{
  "encoder_arch": "shufflenet_v2",
  "model": "contrastive audio-text model",
  "dataset": "chords played on synthesised instruments",
  "train_examples": 52083,
  "n_mels": 64,
  "hop_length": 320,
  "input": "log_mel",
  "spec_augment": true,
  "win_length": 400,
  "tokenizer": "word",
  "vocab_size": 60,
  "loss": "softmax",
  "embed_dim": 128,
  "encoder_norm": "layernorm",
  "encoder_activation": "gelu",
  "encoder_depths": [2, 2, 2, 2],
  "encoder_kernel_size": 3,
  "encoder_stem": "deep",
  "encoder_widths": [128, 224, 384, 672],
  "text_encoder_causal": true,
  "text_encoder_width": 192,
  "text_encoder_layers": 6,
  "text_encoder_norm": "layernorm",
  "text_encoder_norm_position": "sandwich",
  "text_encoder_activation": "gelu",
  "text_encoder_mlp_ratio": 4,
  "text_encoder_head_dim": 32,
  "text_encoder_fused_qkv": false,
  "text_encoder_bias": "none",
  "text_encoder_qk_norm": false,
  "text_encoder_layer_scale_init": 1.0,
  "text_encoder_parallel_block": false,
  "text_encoder_dropout": 0.05,
  "text_encoder_inner_norm": false,
  "text_encoder_positions": "rope",
  "init": "trunc_normal_002",
  "optimizer": "soap",
  "beta2": 0.99,
  "lr": 0.0025,
  "beta1": 0.95,
  "shampoo_beta": 0.99,
  "eps": 1e-08,
  "precondition_frequency": 16,
  "max_precond_dim": 1536,
  "one_sided": false,
  "adamw_lr_other_params": 0.0014,
  "grad_clip": 5.0,
  "steps": 5500,
  "batch_size": 128,
  "epochs": 13.5,
  "lr_schedule": "wsd",
  "decay_fraction": 0.3,
  "final_lr_fraction": 0.1,
  "warmup_steps": 1100,
  "weight_decay": 0.3,
  "adamw_weight_decay_other_params": 0.01
}
Rows from block 3 of the audio encoder of a small contrastive audio-text model, named by matrix and row number. Rows with one number belong to one channel. Each number is 128 + 32 x the weight over its row's rms, rounded and kept within 0 to 255. All counts start at 0.
Before each channel's rows are labels from the 100 clips, of 14976, where the channel reaches its highest value: "responds to" is what is common among them. Only what is clearly more common there than usual is listed. The data: chords played on synthesised instruments.
# p10: first pointwise conv (encoder.blocks.3.p1.0.weight, 112x112x1x1), inputs 0-111
# p20: second pointwise conv (encoder.blocks.3.p2.0.weight, 112x112x1x1, transposed), outputs 0-111

responds to: marimba-like
p10.7 [ 64 179  63 171  70 122  91 152 157  80 116 180 149 104 153 128 104  55 118 140  95 137 150 167  85 123 130 135 109 123 153 149 134 106 166 100 127 136 158 110 149  98 195 152 131 143  89 134 142 180 123 171 100 130 141 135 126 151 122 120  79 125 149  44  75 135 161 134 102 131  79 139 143 113 167 138 143  98 128 105 155 201  89  85  98 127 126 119  84 106 142 117 140 206 108  77 155 156 119 107 156 108  58 143 151  81 104 128  86 135 159 118]
p20.7 [117 194 129 160 179 142 155 116 169 101 149 139 129 196 107 133 154 149 146 194 175 200 129 162 127 162 116 120 147 115 138 151  91  66 144 189 168 147 121 101 129 180 127 139 116 151 158 155 154 169 164 143 102 142 139 114 101 173  93 156 118 164 129 130 112 157 137 113 147 159 159 150  96  76 114  92 116  95 150 140 110 102 120 105 133  82 129 115 171  58 191 171 116 108 151 103 187  89 103 198 124 117 181 122 207 113 110 164 114 149 142 120]

responds to: playing: arpeggio up
p10.19 [156 124 120  92 191 132  81 104 121 150  90 146 118  89 105 182 130 158 159 111 105 150  93 128 137 125 236 170 139 128  93 171 134 114  65 153 191 122 139 131  91 132  81  92 146 171 111 165 117  89  90  81 153 122  95 130 222 159  96 115 138  81  87  84 142  99 160  93 161 164 214 107 130 158 102 156 162 139 110 126 126 170 130 106 149 149 160  82 137 123 110 120 100 163 119 140 116  95 109 105 111 119 155 107 133 111 151 123  82  92 153 150]
p20.19 [122 137 124 105 123 162 171 112 144 109  89 144 143 152 162 125  68  68  83  80 135 107 144 142 106 144 125 131 142  71 105  76 103 115 112  99 197 152 129 119 157 103 136 148 174 212 112 109 115 136  90 139  38 202 116 122  79  73  83 120  86  72 126 153 134 143  99 145 120 111 138  82 146 139 131  93 132 113  95 108 137 125 113 147 119 112 137 146 132 154 130  25 168 159 143  69 109 109 165 190 103 174 129 143 125  89 158 120 115 131 110 101]

responds to: organ-like
p10.64 [123 174 135 150 131 134 122 175 177  82 179 157 141 108 126 138 175 123 116 130  79  52 135 123 133 129 113 119  70 120 126 133 113 145 121  62 152  90 105 100 153 130 115 135 155 126 101 106 162 112 102 163 121  78 143  89 116 116  79 175 129 175  88 161 145 162 255 112 115 100 163  91 110 134 166 131 123 193  77 110 150 120 124 143 159 156 112 132 118 110  94 111 151 141 171  84 111 199 125 158  97 180  99 135 127 184 153 145  75 125 158 119]
p20.64 [135 177 148 142 122  91 171  94 162 141 163  88 118 120 100  84 175 118 121 146 109 110 134 112 183  89  95 125 125 112 181 114  83  90 123 120 166 107 183 153 152 159 127 213 156 184 126 128  82 106 131 196  33 160 155 114 106 171 102  99  95 157 131  77 134 185 113 162 151 127 146  98 155 178 134  88 140 141 133 113 128 107  93  89  94 159 166 145 111 172 110 137  70  94 151 157 118 152 121  89 122 111  93  82  80 128 130 100 141 150  89 101]

responds to: string section-like
p10.46 [156 126 127 206 112  82 173  81 116 142  70 140 134 104 161 150 120 121 132  97 115  83 140 189 135 111 147 119  99 144 167 173 123  85 106 122 103 165 191 109 154 105 167  89 118 102 141 138  98 181  74  95  96 101 162 108 101 137  79 179 170  76 130 169 150  93  89 178 133 136 202 114 121 118  80 128 142 120 115 101 134 183  92 165 175  75 108 123 125  99 157 201 119 135 144 114 170 125  94 119 156 143 129  92 108 105 168 101 100  90 104 103]
p20.46 [ 83 160 139 123 140 121  73  84 145 142 127 108 122 151 120 121  91 130 141 129 158 161 154 112 163 140 121 125  81 179 155 117 123  64 128 155 128 163  39  54 145 169 112 143 163 163 183 119  43 187 103 175 152 146 119 190  82  72 149  99 152  85 164 143  96  80 141 115  98 183 107 145 112 163  94 161 160 127 136  99 104 139 131 144 121 120 117  89 135 115 139 167  61  88  77 117 109 121 173 155 164 146  93 119 148 123 133  84 120  98 128 143]

responds to: saw pad; string section-like
p10.27 [134 108  94  87 106 142 150 181 129 104 121 124 187 142 104  90 143 122 135  97 106 101 122 136  89 130 157 183 115 116 142 190 154  98 105 116  95 138 170 125 141 183 132  85 126 122  27  86 108 135  89 137 147 118 152 151 127 133 156 168 158 153 135 119 135 132 224  91 114  90 128 141  84 121 126  98  92 128 119 136 139  85  81 126 103 136 105 125  74 131  72 202 161 141 111 147 165  83  90  93 146 145 114  71 168 206 162  81  92 143 147 120]
p20.27 [128 129  97 123 158 160 117 141 138  97 123 128 161 133 119 115  98 151 150 140 164 130 116 132   4 162 170 114  97 175 152 120 197  98 138  35  86 131 108  90 155 132 171 103  93 110 160 146  92 155 133  97 162 195 185  51 102  87 156 106 157 134 139 168 124 142 101  97 156 107  89 129  66 162 119 135 118 117 124 136 157  96 140 112 144 117 129 164 113 114 152 122  95 146 189  74 137 125 147 167 208 122 103 121 137 106 125 144  92  97 125 120]

responds to: arpeggio
p10.111 [121 151  80 104 115 115 134  84  91 128 141 136 162 111  43 103 103 130 162 152 168 123 195 121 118 142  96 133  97 147 126 138 184 119  61 139 128 162  77 113 170 137 123 106 106 140 114 105 156 146 141 145  64 174 133 145 135 153 202 108 169 110 150  80 125 153 142 106 122  98 101 148 161 157 159 143 130 136 132 127 216 172  82 126 102 132  84 130 151 182 225 111 108 153 129  81 133 169 112 116 173 138 149 141 128 159  94 107 147 146 209 135]
p20.111 [187 120 119 123  63 126 184 148 122  74 116 140  97 145 146 173  98 104  89 141 164 104 116 110  68 108 187 115 161  57 137 138 125  88 128  60  96 149  68 147 128  89  65  92 153 121 153 123 130 130  91 120 156 125 147  94 156 107 121 195 143 122 132 162 132 103 159 117 155  52 138 120 159 113 115 148 112 142 133 118 111 179 122 121  88 139  75 102 123  65 141 171 202 133 136  75 157 150  89 105 137 122 192 114 160 128 145 172  93 144 139 135]

responds to: arpeggio; playing: arpeggio up
p10.109 [133 123 105 110 157 185 101  87  87 147 128 149 196 139  58  79  85 113 117 108 111  95  89 101 134  83 116 118 210 164  95 148 119 123 117 146  90  84 100 104 110 142  81 135 148  81 104  61  95 153  90 122  77 175 135 153 168 167  90 143 124  90 101 120 124 114 127 167  92 122 126 167  88 108 107 176 122 131 125 128 167  97 121 135 118 183 129 106  97 164 108 125  75 172 100 111  57 160 153 191 121 140 154 138  94 173  95 145 125 129  85  90]
p20.109 [143 133  88 180  83  53 113 139  93 110 150 133 144 128 138 133 114 111 138 146 122 130 158 142 157 185 142 115 207  99 134 156 116 147  99 109 103 106 112 177 167 138 117 116 119 147 174 104 120 162 153 147 184 131  87 100 137 135 191 142 105 109 125 159 151 113  79 101 119  97 115 136  96 177 197  99   5 144 160 175 138 134 117 125 169 174 109  69  70  95 142 124 143 122 116 150 141 127  80 161 133 180 126 198 124 123 144 111 157 157  99 120]

responds to: marimba-like; clipping; text has "clipped"
p10.3 [116 146 151 148 211 127 102 104 129 113  77 140 222 185 163 155 122 113 134 186 116 126 103 143 121 139 108 171 120 188 115 131  69 115 165 111 104 104  82 113  88 168 186 106 118 131 111 111 124 145 140 172 124 149 137 151  93  85 101 139  48 158 108 115 195 144 177 148 171 109  86 125 141 157 130 153 111 136 177 149 162 107  98 151  74 106 120 100 115 122  86 100 172  98 132 106 120 143 140 164 164 102 191 166  94 113 141 166 111 173 114 159]
p20.3 [187 123 150 118 119 112 121 136 119 121 199 119  67 136 130 202 132 165 177  90 159 176 102 129 153 148 143  99 136 100 157 159  87 158 131 207 176 103  94  88  70  80 175 141 137 104 140 156 154 113  73 137 102 135 132 183 117 126 173 141 121 135  64  97 113 120  82 179 140 115  92 107 104 200 126 153 123 202 133 102 156 142 124 103 163 140 106 121 167 156 141 147 134 194 132 144 205 106 117 134 100 138  94 105 123 125 120 107 126 155 161 128]

responds to: block
p10.71 [165 117 141 102 158 102  77 138 119 129  93  84 179 128 104  87 123 105 183 154  33 231 159 143 135 156 120 146 114 119  90 112 226 140  57 127 156 126 124 111 107 145 118 119 207 138 208 128 141  75  98 127 128 145  82 119 111 141 144 128 133  74 131 178 132 147  86  83 144 104 113 103 136 143 124  86 109 121 155 149 172 107 147 133 102 118 114 165 143 141 116 125 102 170 132 115 140 168 121 121  89 170  94 170 137 143 147 150 139 121 128  77]
p20.71 [116 122 143 127 174 143 109 122 138 186 135 135 107 124 163 169 137 125 130 178  84 135 116 145 140  90  53 123  72  76  93 120  75 139 103 171 130 149 113 134  68 157 145 133 106  77 139 146 171 102 106 100 110 137 109 161 198 112 128 174 147 124  71 142 101 139 161 105 152  81  92 119 110 131 156 121 155 130 176 222 167 132 120 131  67 117 148 140  97 122  99 136 153 134 183 139 187 182 139 134 214  98 113  98 114 105  86 153 185 114 117 129]

responds to: organ-like
p10.67 [138  78 188 114 114 179 101 100  80 103 169 106 179 180  74 195 103 139 114  71 179 111 156 134 126 128 139 135 118 137  70 122 123 103  87 101 121 193 126 108 129 125 115  98 190  92 108 127 113 192 187  90 124  87  98 146 116 100  97  94  96 123 126  66 147 125  83  79 102 156  91 107 198  89 107 165 178 117 131 116  89 137 112 118 151 123 138 116 165 186 150 128 153 130 149 138 150 117 105  88 174 118 148 108 190 116 156 142 147 141 124 153]
p20.67 [111 134 122  92 102 123  89 142 183  96 154 126 157 121 123 147 169 103 152  92 130 144 111 106  84 161 162 152 110  56 157 118 123 114 194 123 125 124 127 132 136 144  87 133 158 153 125 120 130 179 153 167 175 105 152 135 148 152 191 129 177  94  76 108 147 156 145 155 124 160  79 192 126  62 113 146  89 183 145 192 140 151 122 217  72 142 156 183  83 177 149 124 146 129 128 134 151 176  74 114 115  87 120 182 135 172 135  99 148 155 120 161]

responds to: marimba-like
p10.102 [202 124 113 125 107  89  72  79 166 136 102 121 141 147 153 146 136 103 175 179 197  88 138 113 117 173 125  98 106  99 128 167  81 152  99 126 114 157 121 123 138 121 136 150 155 168 111 121 191  99 164 186 105 105 108  85 176 130 110 114 138 147 144 122 160 141 124 115 106 100 154 142 157 143 149 124 144 105  92 135 128 163 129 130 143 110  96 118 230 134 179 125 185 157 153 193 136 122 105 155 116 124 132 182 233 111 103  99 156 185 132  84]
p20.102 [120 155 117 201 187 145 118 123  84 112 150 131 168 140 193 115 204 107 113  55 110  78 162 171 196 156 159 138 117 185 118 103 107 143 105 134 125 101  73 138 156 118 155 181  94 149 126 164 209 136 112 145 157 116 106 135  99 134 127 152 140 116 158 152 158 104 119 144 134 157 122 106 156 123 139 107 110 129 131 143 168 118  95 186 137 110 149 134 137 133  73 121 167 148 184 138 103 210 208 104 139 140 131 136 154 146 144  68 139 175 130 159]

responds to: plucked string-like
p10.23 [134 156 114 142 111 182 121 148 105  98 138 112 105 144 144 119 129 122 147 141  75 125 105 167 125  96 142 107 106 168 156  89 131 141 152 182 121 104 199 103 140 119 154  51 148  99 174 183 135 185 214  65 138 172  98 150 173 168  92 105 154 100 201 113 121  94 115 102 122  98 112 148 164 162 161 126 147  80  98 136 146 123 119 103  90 157  86 134 155  89 182 134 116 120  64 161 156 107  91  95 136 144 113 116  75 141 113  67  84  94 106 105]
p20.23 [106  93 141 172 123  43 118 146 151 116 131 117 136 140 170  83  81 129  50 140 139 115 118 174 112 192 155 156 125 127 122 118 135 128 164 125 144 109 109  97 128 135 116 146 115 118  89 103 145 129 141 151 127  63 132 116 154  70 152 154 130 164 102 107 129 153 148  62 151 132 160 135  95 185 101 160 123 104 124 178 169 141 215 126 142 194 120 142  97 104 173 142 101 183 187 103 156  40 108 124 142  93 176 118  97  71 102 107  90 117 144 133]

responds to: arpeggio; playing: arpeggio down
p10.90 [119 105 119 156 166  97 139 115 115 104 169  59 108 110  91 132 135 108 127  87 124 154 112  97 155 168 100 116 123 158  96 167  91 197 100 144 132 118 133 165 112 174  67  97 106  85  78 160 138  82  72 165 194 148 135 117 140 129  89  95  81 148 198 152 145 103 135 112 127 185 150 119 149 170 103 186 153 161 152 166 112 152 128 187 153 134 157 175 120 146 164 105 168 110 169  99 140 187 128 104  61 130 117  78 118 142 153 144  88  90 124 161]
p20.90 [125 126 102 141  97  91 111  47 123 107 157 119  79 132 142 124 143  78 132 105 118 115 115 150 130 136 167 153 133 187 122 176  93 112 102 148 156 110 131 170 230 186  96 134 179 157 137 117 147 157 149 130  79  99 171  89 129 125 145 143 164 102 129 115 111  97 102 159  88 122 103  58  97 137 122 127  86 102 134 198 169  64 138 107 114 142 155  80 116 112 149 151 156 216 131  81 164  94 151 124 174  96 117 122  79 136 150  83 143  88 136 139]

responds to: arpeggio
p10.33 [117 110  88 110 133  91 129 106 121 129 152 104 142  99  98 112 119 103 173 139 148 145  99 149 138  73  68 139 203  96 163 136 127 125 178 147 111 177 119 117 142 119 139  96  80  85  18  76 152 129 138 111  95 149 231 122 156 105 173 159 141  71 117 174 125  89 168 102 104  98  77 144 128  69 164 140 126 118 106 108 144 125 120 148 146  86  94  93 122 111 138 151 136 111  90 142 150 124  79 102 117 139 163  65 146 101 124  99 119 139  81 177]
p20.33 [121 118 152  72 111 133 132 118 116 145 101 134 122 168 168 168 128 212 110 137 132 133 119 129 113 150 136 155 159 180 111 232 159 160 128  77  81 155 116 180 152 145 118 131  86 127 123 143 148 127 127 129  89  96 151 143 148 156  94 122  63 156 131 191 108 130  84  88  71 150 108 139  60 108 109 140 110 170 182 155 100 128 123 126 116  96 149 126 100 176 114 141 113  94 101 132  99 151 208 161 156 143 130  90 125  75  67 172 103  66 142 113]

responds to: block; marimba-like
p10.78 [125  89 152 106 125  79 164 146 112 131 131 119 124 129 131 109  97 180 178 133 102 181 100 152 142 160 133  77  91 134  64 188 162 148 133 144 129 158 119 135 178  73 103 117 126  50  99 131  87 140  95 117 183 153 135  97 107 169  79 100 100 110 179  92  94 135 129 124 124 149 170  65  90 179 170 116 153 109 129  93 123 122 120 133  92 128 134 126  83 104 220 162 146 139 109 110 152  98 172 128 201 142 170 165 112 125 115  55 134 102 150 127]
p20.78 [165 130  88 168  65 106 159 116 145 186  69 114 107 111 116 115 141 159 119 120 200 129 189 140 147 133 156 130  79  98 164 146 117 188 112  17 104 116 195 153 151 125 164 127  93 149 141 197 135 149  98 117 163 128 152 126 139 100 129 181 122 126 102 128 149 134 105 188  79 102 129 185 158  86 141 148 127 151  90  70 168 144 116 150 127 115 112 143 128 179 153 135  93 106  95  89 162 142 175 120 168 127 110 115 120 116  80  92  95 112 141 111]

responds to: arpeggio; playing: arpeggio down
p10.83 [142 151 125 136 139 130  69  89 119 150 118 144 145 118  87 117  92 120 218 124  85 124 135 118  86  72 120 153 132 147 118 142  88 159  78 133 169 106 135 145  87  87  71 138  84  90 108 164 175 148 121 102  94 150 190  94 132 189 132 126 153 102  82 120 198 132  99 101 116 140 194  94 127 154  79 179 112 209 151 163  74 113 126 171 163 116  79 135 108 124 125  98 127 119  71 121  79 138 157 149 121 113  96 169 136 149 149 144 127 138 102  76]
p20.83 [111 200 125 148 149 121  90 153 146 170  96 154 159 139  94 135 180  86  60 125 125  97 170  75 190  71 132 145  79 167  82 105 145 140 148 171 118  92  96 186 127 150 117 107 115 122 116 166  81 141  78 122  94 140 134 135 125 126 144 114 109 153 186  88 116 165 116 109  83 118 125 130  52 215  99 139 119 101 144 133 133  97 153 119 151 139 169 129 127 120  47 122  77 148 155 151 137 116  97  60 118 114 124 138 113 169 120 159 102 102 117 178]

responds to: clipping; text has "clipped"
p10.58 [ 72 114  91 114 136 133 138 236 131 181 110 109 140 120 156 126  83 116  89 131 165 182  73 131  86 182 199 130 112 108 115 133 171 115 167 166  91  98 108  83 108 153 116 108  98 182 152 134 142  71 140 178 174 155  97 146  83  90 137 138 131 167 188 128 119 105 139 123 112 124 148 134 135 113 149 126 119  97 130 168 123  63  90 133 138 206 118  77  92 162 175 115  80 166 118 106 103 127 133 106  83 128 127 149 120 142 158 155 169 111  94 121]
p20.58 [140 143 104 127 128 104 113 136 118 130 126 169 163 127 129 131 106 189 114 129 191 118 144 153 129 145 108 170 151 162 121 123 151 108 129 107 132 107 134 120 137 138 161 136 187 182 160  22 117 159 124 144  56 184 164 165 228 127 154 139 135  99 157 164 127 107 136 107 186 159 213 206 102  58 132 141 197 100 121 124 138 142 116 113 124 117 150 156 151 135 169 100 118 125 121  82  89 164 160 170 144 106 146 152 163 112  93 124 129 116 103 116]

responds to: string section-like
p10.97 [128  99 137 114  88 160 180 152 177  99  96 100 171 168 152 156 136 174 115 125 178 189 132  62 117 120 144 133  72 100 139 127 110 170 126 107 112 129  91 168 103 133 129 156 152 146 130 122  60  86 121  68 148 151 140  76  71 101  78 113 126 130 104 170 139 179 146 102 150  93  86  78 111  61 122 117 138 102  98 175 157 104  73 165 120 108 147  59  92 167 100 133 135 159 115 127 174  86 117 151 141 114 157 104 105 117 134 159 119  62 153  90]
p20.97 [115 109 142 146 165  88 147 145  70 134 217 135 176 113 147 103 126 100  99 116 185 183 129 113  87  96 116  65  49 198 134 128 131 124 154  78 123 100 147 145 143 132 161 180 131 168  78 123  83 144 150  86 115 172 121 119 175 107  99 115 146 126 162 100 115 113 128 120 148 135 103 129 174 158  80 132 158 118  36 142 160  90 160 124 104  90 118 144  64 113 141  99  96 137 123 118 170  99 114 154 156 126 129  85 164 130 190 157 148 136 165 142]

responds to: arpeggio; playing: arpeggio up
p10.72 [157 174 148 115 122 179 165  95 104 176 133 174 133  93  74 108 189 141 138  79 177 111  88 174  90 147 193 121 133 144 127  88 137 106  96  91 125 117  79 179 161 134  92  99 120 120 105 167  96 155 145 148 147 175  97 120  93 136 152 150 130 117  75 107 111  44 143 125 124 102 183 183 131 133 157 139 111 126 148 169 159 130 149  95 136 169  69 140 130 127  81 118 168  71  92 169 129  96  91 103 139 168 157 123 143  81 105 108 151 174 148  77]
p20.72 [ 95 113  96 161 155 167 107  98 112 121  78  95 142 130 117 154  84 129 102 169  82 158 151 176 111 111 168 193 128 145  74 116 116 111  87 141 121 103 139 125 116 108 102  59 155 171 116  91 156  70 110 141 122 170 100 178  87 153 155 143 207 139 145 164 140  96 117  82 175 196 147  77 141 111 178 151 161  84  90 128 121 120 143 107 188 157  79 116  68 101 133  93 126  95 103  77 139 123 111 136 161 157 141 174 162 120 159  90 137 125 155 155]

responds to: marimba-like
p10.44 [ 89 148 105  88 132 147 231 120 117 179 125 150 127  95  78 102 130  96 138 123 118 138 149 111 109  73 117 132 112 130 198 148 210 139 113 125 131 145 126 160 131 150 118 108 124 108 160 148 118 148 100 190 158 117 135 169 120 187 178 152 141 160 130  98 139 156  99 122 139  79 125 118 116 128 198 109 127  89 119 120  78  94 128 140 162  94  85 119 167 114  30 178 140 144 159 191 123  67 146 116 121 123 163 150 157 115  77 154 105 132 161  76]
p20.44 [128 138 125 159 146 105 129  85 186 102 164 133 149 123 123  96 120 122 158 171 147  98 161 154 118  84 196 122 161 139 112 127  83  72 131 154 114 125  80  87 145 113  96 118 178 143 160 153  93 118 128 200  97  61 165 132  32 157 106 171 131 126 116  97 187 152 105 147 136 142 156 158  94 159 134 154 156  86 161 153 109 181 102 145 128  98 152 117 117 122 117 115 141 150   7 187 190 152 142  92 117 130 149 130 143 128 112 138  98 121 125 149]

responds to: clipping; text has "clipped"
p10.74 [153  89 148 110 131 119 104  87  96 108  88 102 105 203 143 125 114 116 130 152 158 120 121 102  39 123  80  91 168 200 158  82 108 130 144  98 116 110 132 133  79 116 171 138 124 100 155 139 159 156 135 115 157 131 100 180 141 100 130 105  58 122 150 116 137 115 175 159 152 124 148  90 130 157 143 122 145 122 170 186 151  99 136 123 105  81 117 139 122 125 113  89 200  97 102 164 191 160 134 199 193  50 107 131 128 102 170 152 172 162 120 126]
p20.74 [122 169 176 131 159 150 104 120  98 150 125 136 153 127 151 116 112 141 115 149 133 134 107 171 168 117 153 102  99 225 117 144 126  97 152 128 137 127 124 176 159 187 106 174 119 126 130 159 113 155 171  88 165 123 150 174  89  66  78 106 109 112 211 103 177  78 118 159 107  87 134  41 175 112  47 160 118 135 120  93 102 134 104 114  88 137 142 163 148 176 112 123 166 118 106 108 137  95 140 206  87 154 152 126 106 146  94  93 126 134  89 127]

responds to: organ-like
p10.28 [112  90  82 129 114 136 118 137 146 120 152 134 135 114 159  86 155  78 122 114 102 211 109  86 121  72 126 137 130 146 173  93 129 186 184 206 124 141 171 104 213  86 118  98 133 119 131 100 102 132 123 100 169 127  80 160  78 140  60 135 143 193 122 108 101 185 159 144 120 122  52 130 125 155  84  96 130 180 121 122  82 120 163  84 136 134 121  93 117 106 171 104 127 129 144 103 181 173 143 120 157 119 110 169 111 153  82  80 125 130 118 110]
p20.28 [243 120 106 146 146 157  93 133 142 178 129 138 150 158  70  98 110 109  91  97  89 133 127 131  80 134 144  70 174  96 154 171 102 111 118 117 152 180 114 126 189 128 121 147  99 126 115 128 150 119 160 166 122 112 147  74 134  83 164 148 147 107 114 142 108 115  82 112 125 164  35 134 157 101  62 114 128 164 128 143 109 105 103 153 142  79  92 170 185 133 146 117 145 139  75 197 119 124 132 128 128  86 146 197 151 136 117 147  91 121 177 145]

responds to: block
p10.38 [141  97  91 110  82 203  97 124 128  93  75 118 102 153 156 148 148 163  91  90 147 171 114 132  88 106 104  91 104  77 147 141 142 106 202 204 129 157  67  74 128 158 132 125 123  97  61 145  95 123 125 128  99 121 136 189 107 139 106  68 131 136 141 186 117  99 158 149 162 117 164 119 130 158 198 102 113 138 128 105 109 123 156 114 137 109 148 103 187 123  49  96  69 106 186 131 112 124 141 178 138 134 152 129 115 164 101  84 118 120 112 132]
p20.38 [175 206 106 126 138  79 107 138 138 102 112 144 100 125 124 129 137 161 126 202 103 135 134 171  83  92 121  81 143  98 160 103 122  52 129  84 113 113 138  89 152 142 134  68  91 114 115  95 102  94  59 122 160 149 147 152 136 172 106 143 119 129 137 100 127 165  48 156 114 124 103 172  85  88  75 119 161 121 182 142 180 118 133 139 132  87 107  92  97 168 106 163 104  79 166 177 122 149 105 120 109 207 136 109 142 136 115 168 172 138 167 144]

responds to: harpsichord-like
p10.62 [ 46 148 180  86 121 137 112 112 103  81 162 129 180 141 180 138 152 145 173 104 129  66 208 134 110 151 171 113 114 120 164  91 121  77 186 129 105 129 128 106 151 176  91 133  96  83 163 112 125 129 151 162 145 140 152 160  81 122 125 131 144 173 147 124 118 141 142 102  89 163  69 109 113 157 108 166 135 148 171 118 145 134  87 121 125 135 119 140 178 130  82 109 129 128 129 137 129 140 226 186 101  99 131 124  63 140 155  99  90 124  84 192]
p20.62 [148 134 198 108 153  82 156 151  60 107  87 187 149 174 132 100 194  69 115 153 153  67 164 143 146 193 136  72 144 188 126 103  73 107 157 118 139 156 104 111 171 121  94 133  85  95 130  95 126 121 161 146 172 123 107  93 126 137 123 137 118 190 131 170 142 162  86  95 165 164 124 150 135 118 109  98 145 137 133 155 134 120 186 158 171 108 104 114  99 130 112 134  85 154  93  63 115  69 118  85 178 104 121 102  98 120 156 174 127 126 146 117]

responds to: string section-like
p10.17 [102  56 122 100  90  76 129 143  97 150 158 126  87 137 111 173 152  95 121  88  70 141 128 189 108 104 133 105 123  85 110 162 114 148 109 142 160 137 101  95 107 206 136 130 104 120 100 143 132 129 135  83 129 135 106 103 114 157 131 191 141 105  86 124 118 146 174 148 200 145 137 146 129 139  84 105 179 109  83  51  80  83 148 155 140 167 122 151 139 207 157 131 122 125  78 149 204 108 168 200 176 143 130 143 133 149 124 114 127 165 144 109]
p20.17 [254  74 109 125 146  89 153 165 100  94  78 160 118 140 119 166  82 150  88 191 121 141 118 133 159 105 123 143 110  66 196 156 143 171 131 126 147 161 106 131 143 118 140 131 131 133 112 130 129 162 123 152 140 121 148 158 145 145 144 131 111 120 177 101 140 120 119 107 134 108 100 197  99 159 147 180 159 125 163 113 118 140 122 104  65 151 246 134 157 160 139  67  59 102 163 125 115 108 117 162 140 138 105 131 117 120 163  95 128 133 131 169]

responds to: arpeggio; playing: arpeggio down
p10.12 [145 135  84 197 123 125 156  69 217 112  94 137  96 152 122 112 121 167 114 162 161 142  38  99 118 135 175 183 151 145 120 136  89 168 142 142 159 122 128 104 144 100  91  50 153 211 105 111 147  90  95  90 121 120 129 145 111 101 135 123 120 146 111 188 171 131 129 111 132  95 125 129 145 111  92 152 119 167  85 149  94 143  89 144 185  97 170 116 196 137 131 117 154 123 162 101 151 117 108  97 168 149 148 110 107 136 100 134 138  53  77 135]
p20.12 [120 105 166 113 121  99 108 140  95 129 159 122 142 155 191  95 108 141 150 160 183 106 142 149  90  91  93 119 143 143 157  93 159 118 115 126 142 107 168 103 121 117  66 145 148 137 140 147  92 126 104 109 117 109  74 178 160 103 126 128 154  94 223 127  80 102 125 118 154 101 125 155 135 125 141 139 114 126 102  75 151 171 125 140 128 181 153 101  34 198  98 241 107 131 159 134 118 112 122 165  75 180 112 104  95 137 108 172 182 148 116 137]

responds to: saw pad
p10.48 [136 118 147  72 146 166 104 114 106  96 120 115 144 118 133  71 172 129 137  88 105 133 237 121 175 132 150 133  81 131 134 139  76  79 147  86 112 117 101 117  91 132  98 145 136  79  93 181 161 136 103 166 180  96 109 169 111 167 138 135  83  90 173 114  63 163 121 140 118 141 114 141 147 127 135  98 155 184 117 134 153 131 165 156 140 140 142  95 189 160  94 114  91 139 123  99 106 150 242  82 122 119  87 125  94 154  97 121 171 142 147 114]
p20.48 [ 99 155  86 206 159 103 147 134 144 138 143  98 114 132 144 103 117 168 176 167 142 115 163 142 137  95 157 137  74  65 136 105 151 149 132 141 141  44 158 142 180 117  94 144  91  97 114 134 108 135 119 124 147 154 152 151 157 157 170 120 118 129 142 148 105  74 156  91 169 113  67 124 116 168 135  95 118 175  95 160  60 125  70  97 133 145 204 144 127 169 137 159 146 137 138 138 105 111  99 153 126 205 138 163 108 130 160  71 138 143  37 102]